A small CTC image transcriber, trained from scratch: 32-pixel images.
Rows from block 9 of a small CTC image transcriber, named by matrix and row number. Rows with one number belong to one channel. Each number is 128 + 24 x the weight over its row's rms, rounded and kept within 0 to 255. All counts start at 0. Numbers have three digits each. After the name is the row's rms in percent of the matrix's.
After each channel's rows are labels from the 100 images, of 14976, where the channel reaches its highest value: "responds to" is what is common among them. Only what is clearly more common there than usual is listed. The data: numbers of one to four digits printed on busy colour backdrops.
# convs0: first 3x3 conv (model.blocks.9.convs.0.weight, 112x112x3x3, each kernel summed), inputs 0-111
# convs1: second 3x3 conv (model.blocks.9.convs.1.weight, 112x112x3x3, transposed, each kernel summed), outputs 0-111

convs0.62 088:088122151156128140113126119103139138123145125162172122120130106142145111154101130137177184121141103120141098129123161122133169148187121127155159134173133112162161148128164127163139095096185094124128150171143108117158122120167119098108145151150136119100130120138182147160095132119124121098115140142134130183083120131116100094120138135140
convs1.62 124:126102109093121130129131105101078131128094135120118108095105085141081118116097088156143147129108105123111079094113102128166145123119130095091140149133096102087113090095120114122094118099140101136146106122113095109103120091114086082090165112108113093089129133123125124115104132101120132137110124109092107124101093142083110095141139118091
responds to: the digit 6; first digit: 6; red ink; blue ink

convs0.29 084:147181107124131100136121142084144168109115108131162125100127159123125149140110103177101107141177121144094125121152140146115126131151154094099115101120124112115108150152145151114090127066142153133098128158128142145116124104152122118163133136129105082149121162099086141070126138141156082093133144136113126156090150111129125069108096122110
convs1.29 102:120125104135120128144146137120098157146125148094098144086122089144102132112109107145130125151112103126114101109119096055169164121110109099119103156101114124094094086118123120127128120107091139155156123133116099121078071085118111106128179106104081127123140149101098099054126136114128103119098137118151116128113144141110109143143146119137
responds to: the digit 8; length: three; first digit: 8

convs0.71 125:092115107111091096115124131129087108111090121120140119129085153096110110097090097115091107124104113099101123100091151135126062123125124140127148130104111128099137100140123110127109138161111134116085103077098135174086142142100152100143150099087111120102136135145107124156156134148103163160121125088136162124139125100103164138087113145145
convs1.71 103:098133144151139163132143147087135103130136105098092138123168111099150099121091105099088093113121175181156149100124135147102121136146106146150107141133110140152125136122164106128132112135089150104077143143147123117126139103152132130124122163153153122155144106100138148101126109147124116062102112171151120111080128094100106171094166121148
responds to: length: two

convs0.107 097:137131138142151154109116132090144150148127127118141099134132088156137091150143130153117102151163148149152140121146116124099159132150133143130046113113141130132126158125097154114104084124122122146151164131137136106126112089134095102102100126154118112150080118061116129081107115108130106101150152114072109078080091127127112097129132123106
convs1.107 099:134105151106143126126156145117084144116118142126110102133086094151109113155117105155129141134141145142117077116086096146154152117140131094142099162134111100112130128115113105152123117131153100142128142111087096110125128099116107072133156095127131121108143123115141138128066114144107145148126139157061063127112057140091087107137134117127
responds to: length: three; the digit 9; first digit: 0; last digit: 9

convs0.88 099:100112108115096116120158111107097105158093148145131105151137140142114069105159163161097101166104119158125135157124115102125109087137095136123099096080144158108184138095122121143123125161112156156116101085131160172147162122137135110129162148133119087136118162132074141122158139094117143140127109118120171091113119134135134112130145158125
convs1.88 081:154114134138135145135182092110161115084140134094090158117145111123135093114122109090097112120087158153109157115094117117102125124154126170135138180105110100137095117121139086097108125131099122144097119128140142110112091113125141121115101097098126107148140094126142126101125129099118090098125056132160148091106125111112137159128178093143
responds to: length: three; the digit 0; first digit: 0

convs0.33 106:109113113131134106114137107114087102145103100133134098143104154144106095139130121152083119151118114159138115116123166115119112106131095126117103097112131149066203147128141150157117144134118150142109129090142147157120138143151147073129147137103102071127130141119107128106146142128104184153108134086101158111118104137106128090136092181099
convs1.33 077:128137146138102159144179096106148115095106116106101140153149145100121130123121127088097076108121132158142156131124107123112112124158118179129158176124121134131138139133128088103109116152066116134066120099097125126120117135130157149078115115138143160158130088134103149131125112106103133083140089149136144085123120102101148167132170094130
responds to: length: three; the digit 0; the digit 6

convs0.51 112:091095118110122077092116118113065116096100083134119147108089141132119149138097096142101124153130124145161101102097147143081115065127109094125123118132105109074172119137114100123126121143112131118103121077116101139118121133126140131113125096094115138101103126124123116139117119121097180115104156084116123100110083104115119133108092112140
convs1.51 080:160134114141105146144147101142124109143112136115115100147183160113135086116144140108146099098088101124115144141171151146174110177173117169146131146109165147137117147059149146112114133137103102165128109116135134109162141131138099131138131180104121076152163107107127152144163141120143145088144098161134145122125125156133145134133167153108
responds to: on a plate

convs0.105 125:135134146158134129134128104129169130138150110156156133145149138154142082150175164149153142144128133136123149156131130136147152140177133151163135152087133113174150143105109128189155168126145136143133154156145156142148129131171123160123158140160168139160129127160164155123164121115151159120148099145159156138091149155149154144170161167152
convs1.105 124:125106087097095123123149093114119138099089135112123105120097111136089122095124096161142123134116095119107102109091095112150161109107135096105127153091108118100131100091090118106124095114125095149147084110090100121085115109099087099092162117093081093104120124135103127103115089104092122116132119110112115111089098140111110112136149113129
responds to: the digit 1; length: two; last digit: 1; last digit: 0

convs0.53 112:126139134153141144125133128097140127171121116119141109138146134164130035156146151139141154186142118161135132148144127141142144142166102133141064121129147137156166164122142151175149122121132105155142154154158151126154117112166107122126149156166134085129157119078159149104119153120140158092139142153126111145083130151137114115144145156126
convs1.53 089:141113110094103123134147101116118147131075133111095089101087130150104102102095072167141138152104093133098114090111082131154169121106139112127101158111090104110135112112104121142116108127136088151127100115062111116103124117093094086127151095129107098104124150127132105106121128114136136163112125113090138103108078127106126117141157116120
responds to: the digit 1; last digit: 1; the digit 9; first digit: 9

convs0.22 083:130144119172129111113139104114137158089131120119148093138120112095133150125130150179089096098143143113138156138097129090115148150161127139113114107126101111124129148128123136170124133104107159106094164129131134139149091102163130150127097152153113113153105184154124132041135089145120104179159133090136146100111133118118127093129120178116
convs1.22 105:070134115117106058125094129096122176103125084129116127122100128082106160114108112132097097059124109090147109089107123134147133065119136110132108142112102140116145123127092072140150157129122137113103100104123107133098139121124100107130136107124107116138100110145114134110109098108088147138111116125134124120087142122089099122136085126113
responds to: the digit 3; length: three; first digit: 3

convs0.54 092:133094151108135096128115098104142099113125089119172088114102137112134096160101102145148142130160118124150141088116147111077137106136134099127116122125107114126124153137103125163114125123137102128100135152109159098123117098142129141054127125123127133128103135124146138127085111103117118076111145101108080135047063140128097118130090139126
convs1.54 076:121114086129142117145135111125116125086131138125113142132118144126101103123111123127106101122107128120130087122108113101167183111138156118094110140072114131099120109111083113119168125103122123152173106078122108142096103120118110135125157139088077109116117097122107138086156052101086117093149102133118149087094128134146141114156159141121
responds to: the digit 1; length: four; first digit: 1

convs0.104 109:123137151156118144130133122104180136132148100158160119136149142162149081145150133142160173150154126159112137136132136142138152141179132132157145141130137132164152150102139145200155139106173117144137143186146161125137115121173126117125162141151162133150134119147180164132128144121139142094136136136148135158066141153120124122162132171159
convs1.104 115:131100079097095127131128085109129128117077129123114100092096133140079117103106088156135132139103086124094107098105099120155149115097137110090140136101093107104117098097094114124115116103125100143134084104092097124081119112108087106098159115106096095089119126134117120105135109088111133136109109110105135117092093128107124105137148116103
responds to: the digit 1; last digit: 1

convs0.70 087:151123127105131124136112115137155134103121103140133128079117154146156117152085090140123116133160116138159129096139157105063167093169153115126110120061104112149117155134078142155121134114124125159102139149146133128114074110142137156101087120139146125135084130118131124089095100105136096078129118124109119106076095160136136118132096141133
convs1.70 093:116090118115140113139138124120122138105119118140124149108102149136101118126097102116113101125118111138136113103094134097173195100119135105107127138058113128111135123101060114125132098139101115146176134096116100139079110128128089129113177134098081121105113086139116122113136072113075123085118104120127125109095117123142118101154136132111
responds to: length: four; the digit 1; the digit 0

convs0.19 095:121133129119135151102123116055150139125128146135162123136133107144111085128142139126149149148133123146140150135143100112112140153158124143112122111134145132155150145114141140112098089077165086132162130131155140095138094060140100106078103133144128096134092118112148115146098117111142106099128147134092120160064108127138099061119133089100
convs1.19 120:134108127092125133154133118115081153149102122125121133080099083164102125131099085152152150138123122142101080096107108127167151126122137077106139161133102071109107104110126101140092104108156098145137131137105087107114107103118101087117154085120121112108137135118134096122100138125131116143103128135080106134117100162092105098159138105094
responds to: the digit 2; length: three; first digit: 2; blue ink

convs0.5 086:126132125133136134124096139113103136103146145111137126134073109110126192140109136145094108065151148109147111146094131068095139107117148121116140114136080081097100123098111099147121116102123150095082167137100109139145085118127123141124094088124099139162105140164102113094093099132095093167128146121135120134115141102115112120117100125110
convs1.5 147:039135129118115049113082131120108135114138060136136143119105123086120156101109109133119118040130114100125119101097148144130118075116122112126134131139106127107126123126112084133120131143132127074095106133128100134102130139128121117129145112106112120132106100159122117142118105113088124117116118116147127139115154123109122122129075118101
responds to: the digit 8; length: three; first digit: 8; last digit: 8

convs0.81 114:130140140138117122135149153122087170151148117112174120113116089125166168159100125175156131099183143137151098124127174156115141114140118105153158134192117118120105140169174120141122100136164149105112140147125085146151145137130136117150114149134107143103157141114144119139072127118101093128120167136141092157104144162095089132132141126152
convs1.81 122:104124139110146113088123114095058141114127126096124128099120086117128135123097114149115125097118103108122086108116114144155114113121112074116118149149102120083102104113134132094129116122120134096155126114120086104107129078093110100115156126114117115106127146101121114109080125092109088129122137105119052109099108130078077135112114113116
responds to: the digit 8; length: three; first digit: 8; blue ink

convs0.38 085:164134123133146101115124127122122081145144141097094117153136152102102097141130149110149138103117117079149124139143090122149116132125118126131089118165164156065093074111108147095140127134092102146176137118150144137089135144127114127129138154091138104100136166092122132147132148103136137094167093068153108115097149164120107135146125161157
convs1.38 104:136123086172126156111147110142111112117160179091111119106159121098158129100115132141165140142089139038127114121130131108158143153110119093115119143121130126099110103113116174089179133125113123143188106122117133101112106096087120134143118151105111112122118134122132109102141115112131102103152097093168137129109156156143126156112167139145
responds to: length: three; the digit 9; first digit: 9; first digit: 0

convs0.83 091:103088119160154137113120112100128100169128074121110067125159076119133076166129147127103123155109150145124124133140167130117144135153124118134112113096125146150120129141111117166146139112131136128127143135156142130132123122144120111144128181179168115110141103131187140085096120152112145098144132157138097100082120163122072114149141164136
convs1.83 093:097134115132112073085084163116114115126110089111085112123107111105126097093114115118087084112117135097152093123133136151115155049131090121119092102106111134082138104123081114136148133115135128116116104098121129112102159124113097100165124119161123099118080131102121130101141100127117128106127101128115151074130102109117135113110127122103
responds to: the digit 4; length: three; last digit: 4

convs0.93 104:107113121084117125146138130124114124117130129102121150126102156122123078085107102072107129149098132128140101101116152121134115108130093128088143116121151131061113133127100141119073143151143115126110091098122141124139119114127118092118137100047075113069130127108104128150124136118126146152092103100158145104111120071145153139117113152134
convs1.93 077:110116132147109166118154107081141138103148123102117082130180124085162164151143135126080089097146129177130131129148146136082092133132138140181113143154121114115139150155192095141146146128109163108089131134103126158143144127127132142139124168155142141142143105125163156117119115117125154111089084144166149122094122114121126154102154137155
responds to: the digit 0; length: two; first digit: 0; last digit: 0

convs0.12 105:124149143149120150140142138113165147165141114134128121148166156157159044156154151129146130158155120152107140146144138139147133151167105152157079143107137136157143147109138146161149145132129139152149149151154160116135124122162125125155152146153162119150156117073135149126157158121152151093159127148154151144082143175131146144156157168153
convs1.12 098:132088085121108120131164105114119133104088146098102112092108134137113110100113098158133122141098106126103108106090076118139179122100134106108105148080104110103111098084095125110128113116116099145150100095083097117096111120086086115114150120096084094094128127120105108083135100116111116124098116123132135096093101133126124123132157110133
responds to: the digit 9; length: three; last digit: 9; first digit: 9

convs0.110 097:151089122144126140112114138140132126124132111115124072140118046133125124136148150101175157108142159128132134131106155114111172098128155135112167129150133133171081107134116102131138118109189089121150125163130126127153112127145115108091107136169166131095139092166189136145112083120085121108146151160096110132118107130121109116132120134129
convs1.110 095:101074120124141059077076107113103113085124090157129132119112126118110113115125116127123118075099110120120105115107148147142145074107123086118111127122112112114105117095084112087135125124132098097143130103142117115115135126099090114116155139116111082084101095124122133136112099127079108093124075125113111103130107146129128099121120125107
responds to: the digit 5; length: two; first digit: 5; last digit: 5

convs0.57 098:114120113115156098130123108098117097142118090127109108127093145123102088139128103126081118150125105161133100106120152111113111099116084115105100091119133120064163147134103139147106131121124163119089121096145143148114128131142129087133129097072104103127131145129121129098148127128128170149061098081107158094118108103131135101105092166098
convs1.57 079:103126132140095170132167111104157107098113106128108117143149151093125134130125117071079074105112129161143155127140147143091116127143127152132143151125125124136155141144133079122126133159075115137073119119117145143118138140134146155106121126128150143174131088149114139129158101128122157085128066158127188085113131089131155153114146115131
responds to: length: three

convs0.16 111:133118137137121136126126111113148130149110114145180102137145136150143083158156160155153160165144110160134136158129158152105153155180117129148138135108141110181156173114083139200148142141172108144132157176145148122166142125181106149110149155176143121147115117141162143130126128139145141109125139157122127155104092132148124109140156139144
convs1.16 121:120105113093112113126122112109134143112075115129107098109079121146090113108106092154130118134122110133104099118097104126168166110113139127112104153111098101105118099103085099130109096102124092145129111115091110113088117107118071089106149090125099102096110144129121122106131123115111114141128131114079139108107047145111135101144143109097
responds to: the digit 1; last digit: 1; length: three

convs0.50 093:155106155103184116161133138116102139128145095135152122071106142117156127168052063121118098107150111134128129079125158116105140112141172108124099150082092129162107170154119140109129125120116139115099168116130120129120122130131140120125119123151153105115145140118128095107112111111128109100085127130074104102087116161109114130119111121129
convs1.50 112:128090138127148126116155124134109148099122145120117148138113130144111120141112129109104082117120107127155109121099148099144187119139133114122124161088127130113130123121088104081126115111085135135197160078121105120111101114129109130100164135104119138099120096102113138120129057127067125066142120134095107085102085123143113111140131112107
responds to: length: four; the digit 0

convs0.75 109:144124122101132157129102134138120165106104128143141153080102137136157171141099121153122125105180138155143123126118147124041123115136132124114129129125101095142092171132105127105124132134101118117101136124104116131147090138097134164148059107134122164160087106099081100102114115141127089150089143139091125113144107098121144147113097106110
convs1.75 132:122148138131132085136099159097117175116139055159120146109113110138150164152092089126114107097171138160105115082090139121154154113136113112107099121126088144096125121154092108148131108127109134130115137147126085143080114128145146104147145103112123131113136100135120128139121124141084128131110164149126122133117135117087113115156047116088
responds to: length: four; the digit 4; orange ink

convs0.45 087:129100154115144144138111130147134126108140126112089146104111125154140111134126078078102109142108155131157068095097087115129168093111066097106122124124095125107140123169100118105144134112114113137139142108120131103088114135110146086072097094084114142104119095118167142113118109113120138122073101146117117086137121101120143147137104108109
convs1.45 085:154112135140137089132118126105158151136123108173146099128136152143094171171166153119146126109142090116094158156163174153129124171091173116140103141119155104167123159125107119133113140152145119154143135143122164185142132171106132149175098149110102115139102152157141130150173144147157124158101105123106162137134119134174149116136120133116
responds to: the digit 3; length: three; the digit 7

convs0.13 095:116122135160139123126113112141141123140161067102079082093174066091135113152101129101096095109111139109105130130131135096121156126116147131128131141100101136143102104142127103168148137100132164126099152126125144164095116120142148114145109126173160140128116096149167113054166121169116128103128118158137155097121157149112133138144118145128
convs1.13 104:062146108126132085105106116104134126090129092144114120108102125096101131117121120109084070089090108083133130109115113120122162085131143120100113127095106131109125088123081107110136130096093133122125119102129121136081129112128111121131147110141124116131097109131109118089157099147087118110122055116127163074114137093122138114119110119116
responds to: the digit 3; length: two; last digit: 3; first digit: 3

convs0.78 104:111122143152149149123153134090139129156121130112128115118125127163130028158107130120140139175136114159161108129153113158114156130165104148150061125149145137148177167141164137137136103139134109141145166127144139132151129108151110107112137127155140096116139108059138132119121150111133136079132139161098114138065105132128118128121143137119
convs1.78 099:140088135097128124139181107109089134129091144112087108104096118161117091126100085147139140143100120146103088098112072138154150115121119094147107160125098114116127103113133115148116118141143103153133127110084095122109126111101103072129158084123128102101150135107141116113097137124133140154098116132067106113113077137089108128150159116136
responds to: the digit 9; length: two; last digit: 9; first digit: 9

convs0.7 097:135128133113137133134125123129151127102149156110119111112142123132108095136153131095127130151133160130101115143132074115130123123106112131086121109119141126137097128138130127111065135048166126136132116131113150099131063078127116115087072129139146109112101121135136093099140115107142057137125117152101139134120148087160153082122121086088
convs1.7 121:123117135127151128126139134111132159164140130131125116095123102156085130138135131129138138139115125115087126134130081103154148129090146119078123177136125095129078122110135107138097095055144138151154131126111136089134080078085100122127150107136132120137112139115123053104128155140137068117110132132109128131126141160123131082152149103086
responds to: the digit 3; length: three

convs0.10 103:135182122090156108142112119122158138128137145090132160123124167108095154135154121117112120111132135088098106127181081105150089114077130111068103096121139131111101110129141128114071126074127152129125135107115152124100096106102117125122090102123125106152103161135102110111146153109164078144099111133122123141117159103145140107123117134090
convs1.10 127:127139108129144133147132134118135171163147141127143137121151127147126153094135140159161155146120123088110136131143080066163147151115138119099131168110134117118093122109138155141116108082131150163166113163132137114125090081106115131144140134093079114142121155132097099069141182129160087129110109095144137162121166174132131117156154132125
responds to: the digit 2; first digit: 2; last digit: 2

convs0.64 107:151159132099153135138142143089154139108135152110138126110128154131103135134140134129137149130146139122098143131143096111110115142105150116098120106125146121145113134127156125121059112055160148136128119130127136107138071064120102129114080130133119112136097150110145097113113129132151072138111128160105129155083157088160124060128116103077
convs1.64 120:133117128100142138138139134114123169163125130125137147096120098162101149116127114147151152152122121125101118123119105121163155131107127102096142179138119086126070122108139116146083088077160133157154138148127119104123095073102095118125159115114096116133125137124127065100121154127142072131083122140116115151105138160120111084168149117092
responds to: length: three; the digit 2; first digit: 2

convs0.46 099:074096133099117074118104116117079118102100106108140179123089165086113145127087110129092125142130087124155124114105156126106106105109127122102141118095120110072150128154084124113097125144107150094094115080106141140108106121127128135129123095106114124090091136134119110159132132134109147156120113082153127117119122092140127126073111111123
convs1.46 080:142121128176123157120135169104125085133123116118092088128200119135155074125131123121113107124130169151125142108162161152116115145153098134170086107135131161146121119109202141125134129117117151155136128122139123144137156118155117114171095181145137090109156105096147143117126137144132121084118129167150129133091132142116123145100156166132
responds to: length: two; the digit 8; last digit: 8; last digit: 0

convs0.97 096:112135132099169114144118106130159125123131148100120162109123173117097126152141117094089104133115123105124113133151066112121118091081111097055089099089138120109111128121119120129083141077118147127122145104135148118123095100120118118103077113136123104139087135141120118095154123117155082129087087135119122111112135108146148099118132122076
convs1.97 101:132117112138148124159140147114144182170136126131146132127130127160107155117143135142161142141110121085111132135124108072156162134130147117110116186079127110137113128100127113147116112070134142165156124156129131128129100103119094131154148137104083107141119145124104098064144168143148087112095103112139144160115155186133129097167159132128
responds to: the digit 3; length: three; first digit: 3; last digit: 3

convs0.0 100:111136100131134139081141110126138125130091161118094142151141137156109090106170148107115110135066131120161158137144096090146140142136112131072098131120174168111129115103136130079117113105078106138176106118141153094118101114115099143108113115097097087119134137104102131076120135106129103122128110087145133097100127133163131101133155124101
convs1.0 088:142125086084085119124125138106127131164128139126174064133143131155105141108145136160144166146138116116091112128138145122143105134092143112109116147097127086119128150091122128179099104094162108150138069155103119131160128123120091109135152155131109107119103150136141109120096144087151107128114122124140099162095140189127086105146153118103
responds to: the digit 1; length: three; first digit: 1; first digit: 9

convs0.42 118:064082111143141123081087126076110084096090081105136125120128121095099081152114146107104131120097104106135126143086130117108101144086129139132121107125125118137129118142095099120151129136138133085109129108099136132126110100109120139105098142154167130085106106142141099126130103142094161137139121142120121117103089120128092135066117092118
convs1.42 098:089110157148157146114143159145096055127124100123103133113132119120172076143113120119107081116134168118124119114132148176083121102142089123153127088138121149145109136178139134129142127136139146090095151112139128130126157170115131135161080139165144119103127091136142121128138094153126095089101107177106136115126119084133133134093127144117
responds to: the digit 5; length: three; first digit: 5; last digit: 5

convs0.86 094:091120126104099120104100121139134115100133104109082109108131100096110089131138110059089117104095124096095091126105140124139113084082085126098131124136106129077098070139115089121130157120133097125102108107115121151064130132135137084120117079091123128094123094119135122115133123129122149109100124111122126102135106107117139138103112115107
convs1.86 078:142116114120145150154116117109173128118146122173135092133166148101148129142152147052124101116136134179113159137169149122107131163122201127120105139109146124141115141127086142129092116121118134153116120139143155121148121133112131157153132154152140131149131120136142133095179132145170119143096099136143184098135149094174159130105100165102
responds to: the digit 5; last digit: 5; first digit: 5; blue ink

convs0.73 100:130135090098107123139145139119060140134129139130161085153117121127131173151149152160106105152144142178113116147078196130104113103128125113108136136110123130109117153142131095164103122126140174129088105130121089195143124163145144090175121115122101156112150134119143132103094105152089125139140150157143141130124145139098106124145152132107
convs1.73 111:109137121121109111130118128074131148128100096076121144108112134107117146104105118145089102091121102161104146100080138116131094111127101124148098144123097133152107144104122049111119123139074124088082129127110108127122148106159129119126128132105123118145133149108105146099098112122088111111093146136139084120081097128090089173126131115156
responds to: the digit 0; red ink; first digit: 0; first digit: 6

convs0.99 092:097102118127150092086129109102076089130079084136130116128111125115113118131135105137088127142124106167158140106111156116119109132133115104100065121097151162078119149148093141121114122109097151088115130108155148119124117115118112137142112114104116100103132139105145109104095105132105137124088126108107107079109070122153091092099120155099
convs1.99 083:124143121137096121116131129129112070099119139091120099162130174098121109132136158134073083126094104099124141141151151151091130100105106165153118092111142133121146152130107082111168137137106128119118093083098134151166161165111104158156112176147120152117118116124132122131147059122128140097134085137123144099110128159156131131126155138126
responds to: the digit 4; length: three; the digit 1; last digit: 4

convs0.92 103:100118113113123109120163111115090117155096130133119124143119146143131080108142137177094101165119119153135128136122115104132120098148087125114075089081143148086174146116117136139107127132108164149116115097145143161136167137146133097135162143118107090137131174114091135114140135088119149146108105114116159056116124133126137087118130182104
convs1.92 078:147121140118123149126185075113154108081125139102106136129118126117132102118136126092100110111084148162106173133098114129084120121148134182134159169117127105135111130140134084109099123139107113136088125122115146123128100114112146134105094096102124116148141092136150132109134120099113096110110046135134151099117107099120146168127172095150
responds to: the digit 0; length: three; last digit: 0; first digit: 0

convs0.111 090:088106110144147134079116106116139091094107130129098102138138111159094089141164128087114149161085138139156113117115132106133146100149091131102085134148123150100164115115146095133138149091093122154136127118130143105093112104146126109082124114122122097087129115107147165087096104106085161092135134077131120117097106162116124103150108140114
convs1.111 076:156134091104079113154110113108142145176112115133149081126114131141076132102114127149146139148110070130110113120151109089165119130104159125083116156077125116137144155068092126156098113108116088177133084117090117125153106124130098127103159133118114135133114144124097125130116151092166121129123135109125128126123137173132113117163149124087
responds to: length: two; on a plate; the digit 1; last digit: 1

convs0.8 081:122117158150140137104093126134156097122137106139104062125170061093124103156089133122120123129105143101122127121131123100106139115122121141155107133137100165145143092139137105157151117144107137141086159122088161149084128134110150135142105095153164165090105080100165122117125152178088157122148147148141124106142121129106119165126107151139
convs1.8 106:080168107139116107107111122115145101084114075132103127121122106098136119118096108099085065105103133101127147093121107128110153103129144146109124112107090151116139091159109127111156129112090123117113114078122115131087148145119150126153123116156149109146109098127110128104166108140093117114125081131111176077134143076113152128093123135116
responds to: the digit 1; length: four

convs0.89 114:117084129125129104104117097117110051112073114112153107126105142109087106141124120122113140154118107148138153121120145131085101109080117129125110085083137133110153138118056117091124123156109108116116139083114167145121136130111102127119130111108128121117087128111124126141141106149110159154110125096113145072131067109139121113089106124138
convs1.89 079:107133108169116131118135143119092043116124098098113147146178137077139085107113109091123081096099159077138111100147159129115093130123093137142144091151118124124117108135176113104154123130119133136094106120134100104132135130120127133141067145108095130115124102118117123123142098120121110081168106139151145143099150099136139144100142121120
responds to: on a plate; length: one

convs0.103 102:137150144145122140134148132109162142146139090134136102149153160159150056150131125131146153153164123153119134111149118140148143151170114132138103125118135147145162132122146156180151130125134133168142148165150162111125115132175110110135160137136146105154157117089151158124128156107153143063145134137149120148051145160110125130160122178145
convs1.103 091:136094075118091131131158090108129128104095149114101097084110135139097114105102089151140128150092092124095099101099073107140161125090138110104119141086097128107114099103094128123134116122125105145144093092071097128089105126085101114108152117118106109083129124130118109091146102103117132141101106115123147105095114121119129131129153120126
responds to: blue ink

convs0.39 086:128114120093146133147125145114114132126132143107092137104094133128135085102115096078101095150109132163157091106092118093115141112116067121066087131121128132088098152161093133118099133132138122129116099120164128118128115120143128086134122091074085126088125124088128149116120113136117145134078092126118135077114118081135145130133115148121
convs1.39 070:102125119131110162121167114092162163109124145120142074124156136109148170166143138111103113113131142155103155146159163150096102131122146130171133147159129095161131147147178092126128139136127136132126125115081151173146133165098144169152086158145140158162148126155168125140153110126145121132107073154130161110107123119169138156112138132143
responds to: the digit 7; length: three; last digit: 7

convs0.94 108:097101137123097103141137123104115059125103132103139134133110174112113099140118128112135161167109097153143129122130138111104106100064086125126112095087150127104142142095054130107102114141106105113126103089117154134128117118099102133131110111079111139081110134096119124159118146137133143159111106084155120100108095116145095132106111130142
convs1.94 083:090152104166141135134113166116114064109147118106109116120185142093163117109103114120096073104125161085120109114158134125106113119122094133156124092131122138118102120132184146120182130099110183112102113115129111142119138128133128126185085144144094136124131106131137118111145117127134119110139097132167169142100153112123161148100155145122
responds to: the digit 0; length: two; first digit: 0; last digit: 0